python train.py --dataset="simulated sounds of rotating machines with and without faults" --train_examples=39062 --spec_augment=true --hidden_act="relu" --kernel_size=3 --optimizer="soap" --beta1=0.95 --shampoo_beta=0.999 --eps=1e-08 --max_precond_dim=512 --decay_fraction=0.3 --warmup_steps=3340
Rows from block 14, named by matrix and row number. Rows with one number belong to one channel. Each number is 50 + 10 x the weight over its row's rms, rounded and kept within 0 to 99. All counts start at 0. After the name is the row's rms in percent of the matrix's.
# convs0: first 3x3 conv (model.blocks.14.convs.0.weight, 320x320x3x3), inputs 40-47, a 3x3 kernel for each
# convs1: second 3x3 conv (model.blocks.14.convs.1.weight, 320x320x3x3, transposed), outputs 40-47, a 3x3 kernel for each
convs0.17 094:48 54 46 52 41 55 62 23 39 45 59 55 59 44 73 45 47 54 62 62 53 39 57 75 50 39 67 57 55 51 48 40 33 51 52 51 57 60 52 52 53 43 59 41 63 36 45 64 46 54 59 48 47 36 51 49 52 60 63 65 58 58 51 53 34 61 57 63 46 40 59 69
convs1.17 095:51 25 74 60 59 49 36 45 42 50 48 38 70 34 64 30 64 60 45 39 43 51 53 47 53 61 77 48 47 43 45 59 55 52 55 64 45 53 49 43 56 36 46 33 45 42 61 37 58 39 56 46 46 54 66 35 47 32 35 57 44 45 47 50 42 47 48 54 54 63 53 58
convs0.18 098:57 51 65 55 60 33 55 40 58 36 46 47 43 47 42 52 49 62 38 45 51 54 42 59 54 60 37 40 66 70 49 56 52 44 39 21 58 49 67 69 73 38 49 57 41 44 59 39 59 60 48 49 44 46 55 75 51 56 61 48 46 32 36 37 61 52 51 55 43 44 38 57
convs1.18 103:43 47 38 53 51 62 40 32 49 61 38 38 41 62 47 53 50 42 48 38 59 49 51 61 59 72 43 48 42 51 46 66 41 52 44 62 63 58 59 67 43 33 46 62 48 69 54 44 33 42 23 36 46 53 52 54 58 56 54 37 53 67 47 76 46 37 54 54 49 57 69 37
convs0.19 104:44 41 52 26 43 55 48 59 38 45 43 52 56 42 36 44 49 74 70 42 39 46 39 60 51 59 48 49 59 34 34 70 42 58 47 44 47 46 82 65 55 41 52 61 32 49 40 62 45 47 60 52 42 64 63 47 39 41 52 59 41 56 61 57 42 49 57 72 37 43 56 41
convs1.19 101:47 57 53 49 57 37 45 56 57 40 49 35 49 52 44 50 55 65 54 50 34 57 57 34 55 33 48 61 58 33 39 37 69 55 62 59 41 56 39 47 47 55 50 36 56 28 70 58 54 55 59 37 55 47 57 46 35 44 40 56 52 56 38 53 53 36 57 47 57 59 35 44
convs0.20 101:58 47 50 41 52 46 37 55 53 52 56 54 37 48 55 39 38 65 59 65 22 49 34 60 47 44 45 50 52 51 62 62 44 46 64 57 48 42 45 51 69 43 38 46 52 58 61 54 56 59 44 69 66 50 55 36 27 50 41 53 49 57 44 37 42 58 61 45 46 63 39 49
convs1.20 097:36 53 48 43 54 52 53 57 59 40 69 45 48 58 45 49 45 48 44 59 56 39 38 49 51 38 57 39 42 63 44 45 41 53 52 62 63 39 46 38 50 47 51 37 63 66 42 74 49 43 56 44 53 45 58 46 33 51 46 47 78 61 31 67 54 36 49 39 46 58 49 51
convs0.21 103:42 61 51 48 42 61 76 74 46 42 51 53 53 65 43 44 41 52 47 50 41 55 45 43 57 67 52 50 44 51 51 45 40 46 53 53 60 61 43 54 57 59 54 57 50 44 52 50 64 62 47 39 42 45 46 46 30 41 64 49 58 43 55 59 49 40 41 51 53 49 43 68
convs1.21 097:59 53 85 46 54 35 48 54 46 61 54 49 51 58 53 60 38 50 49 46 57 49 48 47 57 55 58 24 56 54 48 52 52 52 41 52 54 35 48 61 49 45 39 41 45 58 62 60 37 40 53 49 66 56 49 49 50 40 55 50 43 39 49 43 59 32 73 58 45 55 48 46
convs0.22 093:46 52 49 59 54 53 56 63 33 46 47 46 51 32 45 45 47 59 58 57 43 69 50 47 39 63 63 47 65 61 37 53 47 56 52 54 54 45 41 32 37 63 48 56 49 46 52 43 63 50 51 60 48 57 61 37 48 51 58 56 70 58 47 59 35 32 40 48 55 50 55 42
convs1.22 095:56 53 67 19 32 23 33 41 40 57 65 56 26 61 50 51 45 47 59 48 59 55 48 44 42 43 67 75 40 51 61 46 49 55 48 72 48 39 60 62 65 41 60 44 52 63 60 44 33 63 60 53 39 47 42 53 56 37 50 63 63 53 66 44 51 51 57 37 49 43 41 52
convs0.23 098:52 60 30 58 54 54 33 68 30 53 48 43 30 63 68 65 32 44 45 48 65 60 63 44 47 28 48 49 63 50 50 39 58 47 46 49 46 47 40 46 45 59 49 48 52 44 51 62 59 44 57 56 45 33 50 40 60 45 42 57 66 46 37 46 56 58 45 40 50 40 51 41
convs1.23 103:48 61 63 58 44 53 38 64 50 37 62 54 36 62 71 66 49 50 41 46 52 48 58 39 43 50 40 65 50 71 68 54 39 33 45 36 40 48 53 67 53 44 45 46 56 53 44 49 46 50 46 68 38 54 51 42 41 44 53 52 53 58 45 54 51 48 48 46 41 42 54 49
convs0.24 097:54 56 61 66 47 46 57 44 46 57 47 68 63 28 34 49 52 49 63 52 57 45 42 46 60 55 42 56 35 46 47 43 50 43 42 59 48 54 55 47 56 46 56 61 54 51 34 55 53 61 50 47 52 53 39 48 39 50 42 39 68 63 67 40 39 60 54 56 28 44 24 30
convs1.24 099:58 61 73 46 40 61 51 61 42 56 57 48 48 38 47 40 54 42 49 61 64 50 48 34 47 43 58 33 51 51 33 60 62 36 54 44 48 40 18 48 52 63 47 56 56 62 51 43 43 33 49 50 53 53 57 73 49 51 58 43 50 59 52 35 75 40 74 61 48 49 40 64
convs0.25 105:53 58 44 46 45 59 55 63 60 54 51 35 35 77 37 64 27 40 53 47 61 53 49 47 39 52 37 50 57 58 55 49 48 57 61 33 66 58 50 45 40 53 45 64 49 44 52 55 36 41 40 53 51 50 31 56 59 57 47 53 60 38 40 36 50 56 48 56 63 45 53 38
convs1.25 100:59 56 48 46 35 41 44 55 40 48 43 63 41 62 59 57 68 65 52 52 32 27 49 55 49 48 52 35 61 62 58 49 68 34 53 49 48 49 52 61 72 43 63 45 46 52 58 58 50 72 35 30 29 29 29 52 41 62 57 49 50 50 51 48 54 37 43 66 38 36 74 43
convs0.26 096:67 45 52 45 52 61 52 28 37 46 42 46 57 52 45 33 49 52 45 58 52 52 58 60 53 65 36 46 58 33 51 56 58 47 62 52 51 53 56 63 61 40 45 41 81 47 51 48 47 70 42 50 24 70 48 54 29 50 56 41 51 63 67 36 44 46 52 49 49 59 55 63
convs1.26 095:38 32 38 45 60 62 48 50 39 48 52 64 50 42 49 50 51 60 50 62 60 62 60 60 49 48 43 55 65 42 61 67 50 43 66 54 47 45 39 40 52 41 49 65 74 54 41 46 45 62 69 49 52 52 36 57 69 46 59 54 53 59 67 59 60 48 28 54 36 41 53 48
convs0.27 086:41 55 45 36 40 37 65 62 29 53 39 56 40 31 49 51 61 54 44 47 47 56 45 38 37 45 49 46 38 53 49 37 54 58 56 54 46 60 52 47 53 54 67 60 62 52 47 39 37 49 44 52 61 22 45 40 53 52 46 54 73 57 28 39 50 40 48 45 40 44 53 52
convs1.27 090:43 42 30 71 58 79 55 50 67 46 60 41 47 52 57 42 50 52 60 47 48 49 50 55 42 52 37 44 48 47 44 50 54 41 36 61 54 72 62 54 57 59 47 32 57 56 44 42 38 48 48 45 41 48 57 54 50 48 47 68 44 44 44 59 38 62 48 23 34 50 48 42
convs0.28 109:59 45 44 31 52 37 55 46 49 65 40 41 49 57 47 52 55 46 52 61 36 41 30 68 47 59 46 50 54 45 41 54 40 46 62 55 32 69 46 52 50 58 52 28 60 55 27 53 55 50 37 44 62 51 46 61 57 54 42 51 33 50 53 48 45 59 39 53 56 54 28 54
convs1.28 102:53 64 55 43 47 38 49 50 43 53 50 38 57 52 55 46 31 77 59 50 45 55 42 30 50 45 57 31 45 46 34 63 65 44 51 51 52 69 61 60 54 47 49 35 57 43 46 50 44 34 50 28 51 46 41 29 47 35 55 62 60 62 47 53 39 50 39 50 32 57 52 43
convs0.29 098:43 64 47 55 54 62 55 46 42 46 49 43 51 44 54 51 70 56 55 63 47 61 36 51 69 79 36 44 56 53 48 33 49 62 48 49 33 50 53 44 67 31 53 49 51 44 43 69 57 45 29 33 54 45 39 35 52 38 37 45 31 60 56 48 52 56 50 56 58 44 45 25
convs1.29 103:52 49 53 54 43 55 44 61 33 58 60 50 47 51 64 58 49 43 60 43 62 54 34 51 32 55 35 49 55 40 52 76 45 68 63 32 60 47 69 49 43 53 47 46 51 48 61 52 33 52 50 37 54 49 53 38 52 45 65 60 53 49 40 37 39 51 49 38 58 46 44 33
convs0.30 094:53 66 67 68 48 59 58 39 50 48 31 42 40 52 53 34 60 54 44 44 58 69 63 52 60 43 51 33 61 60 35 39 43 60 48 56 59 60 48 50 53 42 58 59 47 51 55 51 51 33 54 36 54 67 56 53 74 50 36 43 64 28 46 42 45 42 62 68 67 51 39 65
convs1.30 090:49 39 25 51 58 47 59 69 51 56 41 51 68 44 54 32 48 38 39 49 45 57 52 43 33 24 23 40 49 38 57 54 44 72 56 47 58 42 45 56 43 56 54 59 47 80 59 42 54 50 48 36 40 43 42 65 48 47 59 57 51 49 50 53 46 40 46 51 45 54 44 51
convs0.31 104:32 31 49 47 48 63 41 45 52 69 48 45 66 67 52 34 40 55 51 52 42 60 30 58 60 38 37 50 50 51 46 58 42 58 38 47 58 46 58 65 61 40 45 53 30 45 54 54 31 31 61 47 46 49 42 35 41 54 41 37 36 49 55 49 54 53 62 52 46 57 39 46
convs1.31 106:63 49 53 33 51 33 42 40 67 47 58 48 52 64 47 72 52 25 45 57 58 42 67 42 49 56 53 41 47 59 53 28 46 38 45 45 55 49 61 50 56 36 44 44 38 51 49 49 51 49 48 46 40 61 46 63 36 63 57 48 51 54 44 81 51 50 43 62 54 62 51 41
convs0.32 106:51 44 43 62 39 42 44 46 54 55 37 47 41 45 64 34 49 52 69 44 44 56 68 51 56 65 31 43 51 39 52 59 60 43 59 58 43 36 44 41 57 45 71 40 50 50 62 47 41 50 37 34 48 40 52 43 52 47 56 53 52 59 52 38 52 46 57 60 64 46 46 39
convs1.32 103:51 49 57 41 48 44 56 50 54 55 69 54 58 56 27 66 52 43 70 49 47 52 65 43 55 49 50 53 62 49 40 46 61 43 58 52 58 80 48 47 44 48 49 47 61 52 43 42 43 58 53 53 61 37 51 47 51 67 52 52 55 63 38 49 46 39 44 40 46 57 49 42
convs0.33 096:44 47 57 45 42 36 70 60 40 40 35 40 57 45 64 55 40 42 61 55 36 44 46 41 61 53 60 45 79 35 50 61 61 51 54 46 56 62 64 50 65 65 50 47 48 58 56 59 55 69 54 59 46 58 50 66 57 48 37 58 48 48 60 46 50 49 58 63 51 63 37 37
convs1.33 099:53 47 44 59 49 43 63 48 42 52 58 44 32 42 47 54 61 54 51 45 52 56 54 58 34 43 48 52 54 56 52 59 58 48 51 58 45 52 44 59 58 47 32 53 53 60 54 54 49 47 71 47 79 43 44 48 52 69 61 52 31 52 48 53 46 49 46 48 56 53 75 48
convs0.34 098:59 47 74 48 41 66 51 51 45 61 43 46 39 64 45 42 58 65 46 46 57 47 36 55 68 60 54 58 43 43 62 31 56 43 51 52 50 46 72 35 65 49 47 58 45 63 62 53 46 46 34 29 52 47 43 36 43 58 46 52 56 44 49 41 45 46 56 50 55 55 76 45
convs1.34 100:44 51 48 49 45 57 35 75 39 47 56 46 63 50 60 43 54 32 56 45 52 52 37 67 51 33 52 49 47 56 51 67 37 52 41 55 34 42 51 27 61 50 60 50 26 43 39 60 39 58 38 61 42 47 62 55 55 49 40 55 42 47 44 72 54 67 43 67 43 49 53 52
convs0.35 098:68 34 53 33 49 37 50 51 56 46 49 49 50 58 65 42 48 44 53 56 50 51 65 53 54 59 65 48 53 60 57 52 60 62 65 53 43 56 67 45 27 70 62 66 13 50 59 50 37 54 59 53 41 47 50 53 42 46 73 44 66 47 37 61 42 46 55 47 50 46 45 57
convs1.35 100:41 51 50 41 43 49 54 41 59 66 52 46 51 58 60 41 60 49 60 51 49 54 43 52 50 57 32 43 58 66 52 42 57 46 34 50 43 61 60 49 45 50 55 59 43 49 45 56 53 38 54 37 62 58 60 54 57 51 61 66 53 35 42 47 36 70 59 61 48 59 55 50
convs0.36 092:54 44 39 46 43 55 64 65 54 50 46 53 45 40 67 48 54 48 43 46 51 56 42 53 32 57 56 35 58 72 51 54 44 56 43 37 45 59 58 66 40 47 48 54 39 55 35 46 45 41 50 47 26 48 32 60 50 34 65 76 48 52 44 54 59 33 53 37 52 48 51 73
convs1.36 098:67 62 47 45 56 47 45 41 50 44 30 53 53 58 51 72 56 65 60 39 47 41 53 56 54 53 60 62 69 43 54 50 59 42 53 69 66 67 51 47 59 31 42 47 53 51 41 33 40 57 34 44 48 45 45 53 55 52 52 48 34 63 37 62 60 53 57 49 45 41 49 27
convs0.37 107:58 60 63 29 56 48 52 56 38 57 40 69 63 46 44 40 52 40 35 47 62 64 45 56 43 64 59 45 43 59 56 48 56 49 69 57 57 24 60 57 35 44 37 58 52 47 36 43 54 60 50 49 46 47 52 49 45 35 49 71 45 47 46 65 56 47 54 68 29 52 43 47
convs1.37 104:58 31 50 42 55 49 48 56 59 45 52 58 63 48 43 44 50 35 43 48 46 38 50 55 49 54 50 56 63 62 54 52 34 51 45 66 54 66 31 61 46 61 57 34 45 36 54 43 49 45 35 42 64 66 77 55 61 49 20 43 37 54 49 37 61 42 55 37 48 55 55 49
convs0.38 093:45 60 56 35 72 35 56 19 49 40 57 47 44 34 58 54 71 52 72 61 46 41 42 58 50 52 36 37 63 77 46 38 66 48 44 44 49 35 43 51 46 60 41 43 49 56 76 60 56 58 54 37 46 40 64 57 29 59 63 38 59 56 56 49 40 77 48 61 51 60 39 43
convs1.38 097:51 48 50 45 36 46 51 57 54 64 24 53 46 29 50 48 37 32 51 45 54 47 47 54 54 51 63 39 54 45 29 38 49 45 34 47 39 56 61 47 59 56 48 47 48 49 41 26 49 61 48 44 64 64 58 56 50 45 62 56 45 58 73 23 46 47 43 56 50 44 51 55
convs0.39 098:49 60 45 39 59 57 38 71 50 47 58 54 40 41 31 43 46 49 39 60 52 69 54 46 59 43 47 38 51 58 52 53 58 55 45 50 43 55 65 72 57 27 44 38 80 27 44 57 44 30 42 32 51 72 39 48 57 61 44 56 43 65 41 53 44 61 36 51 60 59 43 70
convs1.39 095:48 54 59 40 42 36 54 48 38 53 69 40 34 48 54 64 72 42 48 41 48 53 68 40 25 37 78 43 39 60 52 59 48 37 38 44 79 39 41 60 41 64 45 50 58 34 24 41 59 69 32 38 52 66 50 47 59 57 58 52 46 54 55 54 46 38 56 62 39 56 48 36
convs0.40 100:40 55 57 43 42 56 48 51 53 54 29 48 40 46 59 38 37 36 40 48 58 30 44 49 43 59 45 46 50 39 60 52 40 65 45 23 51 67 49 61 48 52 44 52 54 58 48 54 53 61 58 37 57 47 69 60 52 34 46 40 54 44 49 44 48 38 50 48 47 70 40 55
convs1.40 105:48 55 54 49 41 56 46 53 39 43 67 55 59 64 37 18 46 58 56 57 44 44 34 37 67 41 55 52 55 64 49 52 35 57 59 50 58 67 51 45 64 56 48 46 45 48 34 37 46 35 42 42 65 57 42 69 50 30 59 40 56 46 41 46 64 60 51 66 59 47 45 43
convs0.41 093:41 46 52 80 45 52 42 55 56 33 45 61 51 60 39 40 41 43 55 72 52 38 50 45 48 57 35 46 47 51 52 27 53 49 39 44 54 48 57 62 70 40 45 37 63 38 49 49 53 37 61 52 45 69 32 41 66 42 42 42 53 47 47 58 46 31 54 74 58 42 51 43
convs1.41 099:68 51 46 53 62 40 55 62 41 47 55 45 43 42 71 53 38 22 47 49 50 37 36 44 67 64 46 46 55 53 53 53 38 43 44 55 62 55 42 49 68 58 63 56 70 56 43 70 41 67 55 64 74 23 46 52 55 47 46 51 48 32 55 48 47 53 46 40 47 34 42 50
convs0.42 101:47 40 56 45 62 55 46 46 34 36 62 41 38 47 60 53 59 50 45 45 57 39 50 42 46 38 51 64 38 60 51 43 53 59 48 44 45 49 49 54 65 63 38 43 56 54 51 68 34 58 62 55 34 47 45 51 43 43 49 52 39 57 58 47 59 40 41 48 42 42 57 58
convs1.42 100:38 45 45 52 63 47 52 49 48 38 51 53 65 51 80 30 57 50 43 54 45 46 43 47 41 41 56 53 41 54 49 39 44 43 40 60 31 44 74 49 55 46 59 51 44 53 47 53 42 40 53 46 45 63 54 49 48 48 39 50 47 49 57 57 40 70 46 53 61 51 51 55
convs0.43 101:49 60 72 66 64 49 48 56 55 53 48 33 45 45 42 35 40 66 61 41 53 39 55 42 49 37 35 61 57 43 56 43 26 55 58 44 69 52 37 57 58 26 60 46 44 54 41 52 47 35 47 44 52 45 47 50 57 42 42 51 46 58 58 54 54 35 74 42 51 41 48 50
convs1.43 099:52 36 45 53 48 46 51 59 46 57 40 59 54 39 55 44 36 84 40 47 50 49 42 62 49 39 55 35 40 56 43 49 41 40 41 50 51 42 57 45 36 56 51 49 63 52 42 55 40 43 68 43 63 47 45 45 58 41 52 45 49 65 50 48 57 49 61 49 52 53 49 59
convs0.44 105:54 45 54 42 58 33 52 52 39 45 39 44 53 48 37 69 58 53 58 67 47 42 41 40 53 70 38 31 56 52 45 43 62 52 49 37 42 39 62 31 30 49 52 49 42 41 58 57 66 65 40 47 55 43 55 30 56 46 69 44 45 55 77 49 43 60 49 48 57 51 58 29
convs1.44 104:58 66 40 51 55 36 51 50 53 45 46 48 67 57 56 45 42 59 63 56 37 38 53 40 45 44 49 62 60 44 42 36 58 41 54 47 58 23 41 58 62 48 54 51 56 50 56 58 38 43 40 49 27 50 70 54 35 65 52 58 41 46 42 50 65 52 40 42 65 47 60 44
convs0.45 112:39 62 58 57 59 44 80 60 55 33 50 81 50 59 56 33 72 48 43 57 58 39 52 48 42 46 52 43 66 39 65 42 67 43 47 59 51 52 42 40 46 52 48 46 71 36 39 61 53 44 48 43 72 35 60 56 51 53 37 47 43 80 45 62 39 47 55 55 43 57 27 69
convs1.45 108:58 54 56 47 43 36 52 47 41 64 18 71 41 54 49 39 53 63 51 42 45 37 58 49 46 42 40 41 67 41 45 55 53 51 59 46 35 47 60 40 51 67 43 53 49 64 61 40 51 55 41 42 49 47 42 60 58 49 46 58 48 63 53 45 48 54 48 50 28 55 62 47
convs0.46 101:35 45 68 49 38 61 64 57 37 33 59 46 38 43 50 43 51 44 49 42 62 45 54 67 64 62 60 65 44 69 32 53 58 43 56 66 64 27 72 58 69 41 56 65 37 37 53 51 58 62 45 42 44 41 64 59 33 57 49 63 66 47 44 42 53 65 47 46 61 60 51 57
convs1.46 107:40 42 44 43 62 61 65 72 57 41 38 57 51 33 65 46 49 58 65 73 42 42 52 54 54 56 34 52 58 54 42 25 53 63 52 40 48 34 63 60 40 57 57 41 36 52 48 41 52 57 56 58 48 57 56 59 52 45 36 63 67 59 41 68 53 54 30 51 37 41 37 56
convs0.47 096:31 52 37 61 42 46 59 70 66 55 49 44 52 37 52 47 58 50 51 34 44 51 46 43 63 54 36 52 55 52 55 44 51 46 33 59 51 53 68 50 48 43 45 42 56 35 58 57 51 48 28 58 44 31 42 52 25 51 64 22 45 53 62 41 58 48 52 50 47 43 52 81
convs1.47 100:59 42 53 41 49 52 50 60 38 54 34 55 42 54 49 39 18 75 40 53 47 36 58 53 62 52 45 48 53 44 58 26 58 49 66 41 49 45 60 41 57 54 31 43 68 47 50 40 44 53 33 48 24 60 59 71 59 51 34 48 47 51 27 64 36 60 49 60 52 38 59 30
convs0.48 095:53 46 67 69 49 53 62 66 23 49 54 63 53 58 37 54 50 50 52 49 53 51 50 57 42 55 47 47 50 39 49 47 33 54 53 43 45 31 45 55 51 79 57 42 35 43 46 54 60 49 52 32 40 59 56 53 57 58 44 53 40 49 46 49 49 61 50 55 41 64 52 46
convs1.48 098:41 50 60 52 55 41 50 49 47 45 50 61 35 67 38 39 44 47 53 63 40 56 49 46 44 42 50 68 44 55 50 61 49 53 71 52 62 47 61 64 64 52 45 46 56 58 59 42 29 42 50 54 41 45 39 50 45 55 34 34 59 35 45 51 48 53 46 47 43 32 50 51
convs0.49 101:61 42 52 43 42 52 44 50 59 38 58 53 67 37 24 56 48 48 45 45 29 66 56 51 50 57 50 42 68 44 51 39 40 48 45 52 46 39 49 35 51 47 53 47 47 55 57 44 48 45 49 47 31 37 46 58 64 39 71 55 39 51 45 51 34 35 48 61 58 47 61 27
convs1.49 099:42 46 52 50 52 39 59 37 39 64 48 46 48 39 47 54 64 55 62 69 44 48 49 39 48 52 54 48 60 38 51 36 73 44 59 42 57 49 62 51 47 54 34 50 32 44 42 52 44 71 39 57 43 50 67 57 49 44 45 36 54 52 58 56 51 43 48 34 60 51 59 36
convs0.50 098:57 37 29 40 48 66 38 45 61 51 67 40 37 62 52 52 50 47 50 45 69 50 38 22 65 53 44 37 30 38 44 55 39 47 46 49 44 60 55 50 35 32 45 54 43 39 49 44 62 39 49 50 54 49 42 54 37 68 44 52 41 52 50 41 55 40 47 54 46 58 49 46
convs1.50 102:76 57 59 49 52 48 46 37 31 45 54 54 49 52 81 47 61 46 48 52 45 53 41 32 47 31 50 44 57 52 50 53 39 29 65 41 40 60 53 43 55 53 50 44 50 64 58 44 53 55 64 57 45 32 74 65 71 38 45 55 55 17 43 52 41 36 74 66 47 32 66 48
convs0.51 109:52 53 26 60 44 37 37 61 62 47 49 49 54 37 45 51 43 48 44 47 63 51 40 53 45 51 61 44 46 72 38 66 61 39 70 44 57 55 46 43 58 39 44 53 49 56 48 54 48 38 49 56 38 44 38 37 53 51 37 62 53 58 53 38 39 54 57 60 33 41 55 32
convs1.51 109:40 42 47 43 53 50 59 45 57 49 43 56 38 65 44 57 50 45 49 45 52 52 50 64 56 45 68 48 43 59 68 53 53 45 63 42 37 58 47 47 86 41 48 31 48 44 56 60 53 66 55 39 63 52 52 52 46 65 47 58 52 41 66 62 57 52 41 58 40 73 25 40
convs0.52 102:54 57 59 38 55 56 50 33 40 38 47 56 77 53 42 53 54 44 55 46 82 43 47 45 55 37 64 39 46 43 50 47 61 45 64 56 53 58 72 58 42 41 51 31 48 60 51 56 38 57 46 58 51 51 39 61 39 45 34 61 54 47 45 50 44 37 41 61 78 59 49 30
convs1.52 100:53 71 28 62 49 63 43 46 35 54 54 41 56 59 48 26 56 64 50 46 46 47 56 57 32 58 42 58 60 29 46 61 41 40 51 51 49 51 39 48 38 64 56 60 57 53 44 51 41 49 44 49 77 54 53 50 35 50 56 59 47 45 48 44 42 54 55 64 63 55 50 42
convs0.53 100:39 59 56 74 52 55 41 22 49 50 41 47 60 45 39 49 28 60 53 56 53 49 38 49 45 60 59 53 59 60 50 53 59 53 47 40 36 45 45 44 53 39 34 27 69 53 47 61 57 62 46 48 42 43 57 52 38 53 33 58 48 60 60 35 57 45 56 50 46 58 39 39
convs1.53 103:50 45 38 55 33 56 58 41 56 42 57 43 44 55 51 59 57 46 55 47 59 50 58 43 51 51 40 30 48 44 56 35 50 59 57 47 42 41 45 50 40 58 61 53 42 44 52 62 47 55 45 68 74 37 48 54 54 55 51 61 59 41 47 60 46 56 62 40 40 51 56 49
convs0.54 099:53 46 52 48 52 56 53 43 40 54 53 57 47 48 42 46 38 54 49 52 57 55 60 66 68 53 47 52 51 39 63 39 53 47 43 50 58 41 40 44 39 56 49 50 66 46 27 57 56 51 44 59 31 62 37 29 58 66 54 49 34 37 48 48 46 52 56 67 47 50 55 39
convs1.54 102:49 33 43 43 49 52 50 52 45 68 35 52 42 57 52 44 76 42 43 54 39 56 57 54 47 66 38 69 55 44 37 42 47 55 43 39 66 51 72 58 48 53 66 62 16 42 54 65 36 55 41 46 55 30 45 57 65 33 44 57 60 45 58 51 61 60 46 57 69 45 42 42
convs0.55 095:51 60 51 35 36 60 32 61 56 65 52 45 50 63 67 56 50 45 45 59 55 68 65 54 38 34 43 47 57 56 46 36 46 48 49 44 49 60 46 33 48 40 39 69 48 46 58 53 60 66 49 44 56 56 48 53 48 25 32 43 58 54 45 46 31 36 46 60 78 54 31 58
convs1.55 096:53 42 53 50 36 50 63 45 48 35 43 46 48 61 40 47 28 52 57 44 38 63 53 50 49 52 44 51 41 49 65 51 39 31 47 60 37 23 41 40 43 41 53 60 49 49 37 60 53 53 50 43 58 47 52 59 60 44 53 47 65 37 57 29 46 51 48 45 54 39 58 53
convs0.56 107:61 43 54 57 59 47 53 60 40 29 42 54 60 66 29 48 29 63 40 44 58 45 55 30 59 30 60 72 61 50 40 50 65 51 45 54 54 59 19 63 46 58 44 48 50 46 46 56 42 61 49 38 50 51 49 54 48 56 43 64 65 37 59 44 50 60 49 60 54 68 35 57
convs1.56 105:51 57 44 53 52 35 43 64 48 41 32 54 47 40 36 35 69 66 42 64 65 60 31 41 47 51 67 48 54 35 61 38 43 41 55 50 51 56 49 47 42 49 35 59 87 51 64 42 51 48 40 49 39 40 42 46 57 54 66 67 33 58 54 36 51 62 52 35 48 48 61 69
convs0.57 099:52 41 46 43 49 37 41 53 55 43 52 57 55 50 45 54 48 52 57 61 34 42 72 40 60 46 60 32 47 51 63 54 51 41 49 44 43 42 32 45 56 39 57 42 70 48 55 45 56 55 36 47 52 49 54 46 47 42 51 51 61 63 51 54 38 47 57 54 67 42 54 54
convs1.57 097:34 41 37 62 66 57 47 54 42 35 45 53 60 38 62 60 56 51 33 58 48 57 51 51 51 55 56 56 65 37 33 49 55 36 47 71 30 37 48 42 54 52 57 44 62 46 45 21 64 33 54 48 60 53 62 50 48 33 62 47 49 49 58 35 49 51 46 26 41 62 46 60
convs0.58 102:47 52 52 54 53 43 48 41 59 50 41 31 55 58 58 49 48 46 49 42 46 44 55 61 47 53 52 45 66 35 49 45 42 56 55 60 56 48 46 56 60 29 50 69 49 60 41 70 53 52 38 58 65 52 55 44 32 51 52 64 44 48 40 53 62 64 33 50 48 47 73 43
convs1.58 100:52 39 66 30 52 58 47 40 52 46 74 29 37 52 32 34 54 51 36 49 39 42 45 62 38 47 51 36 63 69 58 49 62 27 58 50 38 36 53 54 56 34 47 46 45 45 51 31 59 54 48 64 63 57 51 40 48 52 34 50 45 47 44 65 41 50 52 42 46 60 46 53
convs0.59 090:43 42 39 66 47 69 33 34 51 58 64 69 40 56 43 64 51 48 43 63 50 44 33 51 58 47 40 64 53 38 58 36 54 61 53 46 78 66 47 39 56 54 57 58 59 40 46 59 63 61 40 58 44 37 47 40 49 48 38 45 57 62 51 67 51 57 47 46 54 48 46 50
convs1.59 091:49 52 30 53 58 64 54 44 54 54 55 50 50 36 56 32 67 57 72 37 51 63 48 56 45 58 57 53 53 45 46 52 56 54 51 57 72 69 65 59 56 44 48 52 62 56 36 32 42 25 72 49 55 49 46 60 50 43 59 45 48 37 58 46 42 41 67 43 58 43 27 48
convs0.60 121:46 48 47 54 22 57 45 43 41 67 57 56 50 53 57 54 44 44 44 48 48 60 66 36 56 48 33 50 39 47 44 46 51 44 39 61 53 74 63 58 19 63 31 36 64 44 58 48 56 64 47 42 39 56 40 41 49 49 46 66 37 52 57 36 48 58 58 46 66 43 55 42
convs1.60 110:54 56 40 56 55 46 49 50 56 50 47 45 49 55 41 52 68 46 50 51 55 64 49 53 48 54 63 38 47 49 57 20 51 55 46 55 59 70 50 36 50 45 46 71 39 53 39 53 47 55 49 52 45 31 70 49 44 48 70 41 38 55 72 64 46 56 53 50 51 32 54 51
convs0.61 099:64 65 42 67 48 47 43 52 40 43 43 49 57 61 28 69 59 52 43 56 51 42 34 58 59 45 33 44 29 46 58 42 43 42 43 58 63 50 55 41 46 62 50 61 30 44 49 41 33 53 51 58 60 45 59 47 65 27 48 56 51 56 56 45 50 38 61 34 60 30 48 46
convs1.61 099:27 49 61 49 38 45 39 45 51 50 39 65 38 42 40 41 43 50 54 41 45 66 51 52 59 51 52 51 44 45 72 39 66 44 52 49 35 38 49 48 58 67 47 50 50 51 52 59 38 33 47 40 36 61 54 36 47 42 37 49 42 75 52 54 32 54 58 51 53 42 44 66
convs0.62 112:62 51 54 45 55 50 47 36 46 60 56 30 38 60 57 54 51 38 44 58 56 54 48 39 48 45 49 56 49 55 43 53 60 59 61 51 44 60 46 53 41 51 26 70 70 63 32 44 37 37 44 42 59 42 62 47 45 57 57 67 66 66 53 46 55 54 55 50 48 54 55 46
convs1.62 111:55 47 39 47 70 62 61 44 50 49 54 62 55 47 44 49 44 68 43 69 40 44 40 45 56 45 35 31 47 54 45 37 55 49 54 39 46 44 44 46 50 55 72 60 69 35 45 76 51 54 48 40 45 34 39 66 69 55 73 38 28 45 59 57 44 51 59 49 51 52 46 42
convs0.63 089:51 44 52 54 49 51 68 66 33 42 48 38 44 42 44 60 77 51 56 54 48 35 39 50 59 29 58 75 43 53 64 42 47 56 48 43 52 37 43 40 67 25 79 64 41 52 56 63 69 36 56 57 34 65 51 50 38 52 72 54 71 63 41 38 45 34 58 54 70 44 67 68
convs1.63 092:58 60 57 58 63 63 48 51 40 46 60 54 42 48 68 67 44 59 54 51 46 54 55 60 55 45 54 45 56 64 61 40 45 54 56 33 49 55 60 72 57 60 47 60 48 67 47 25 51 58 40 58 42 57 61 59 50 44 55 49 65 60 63 48 41 53 52 40 54 57 39 41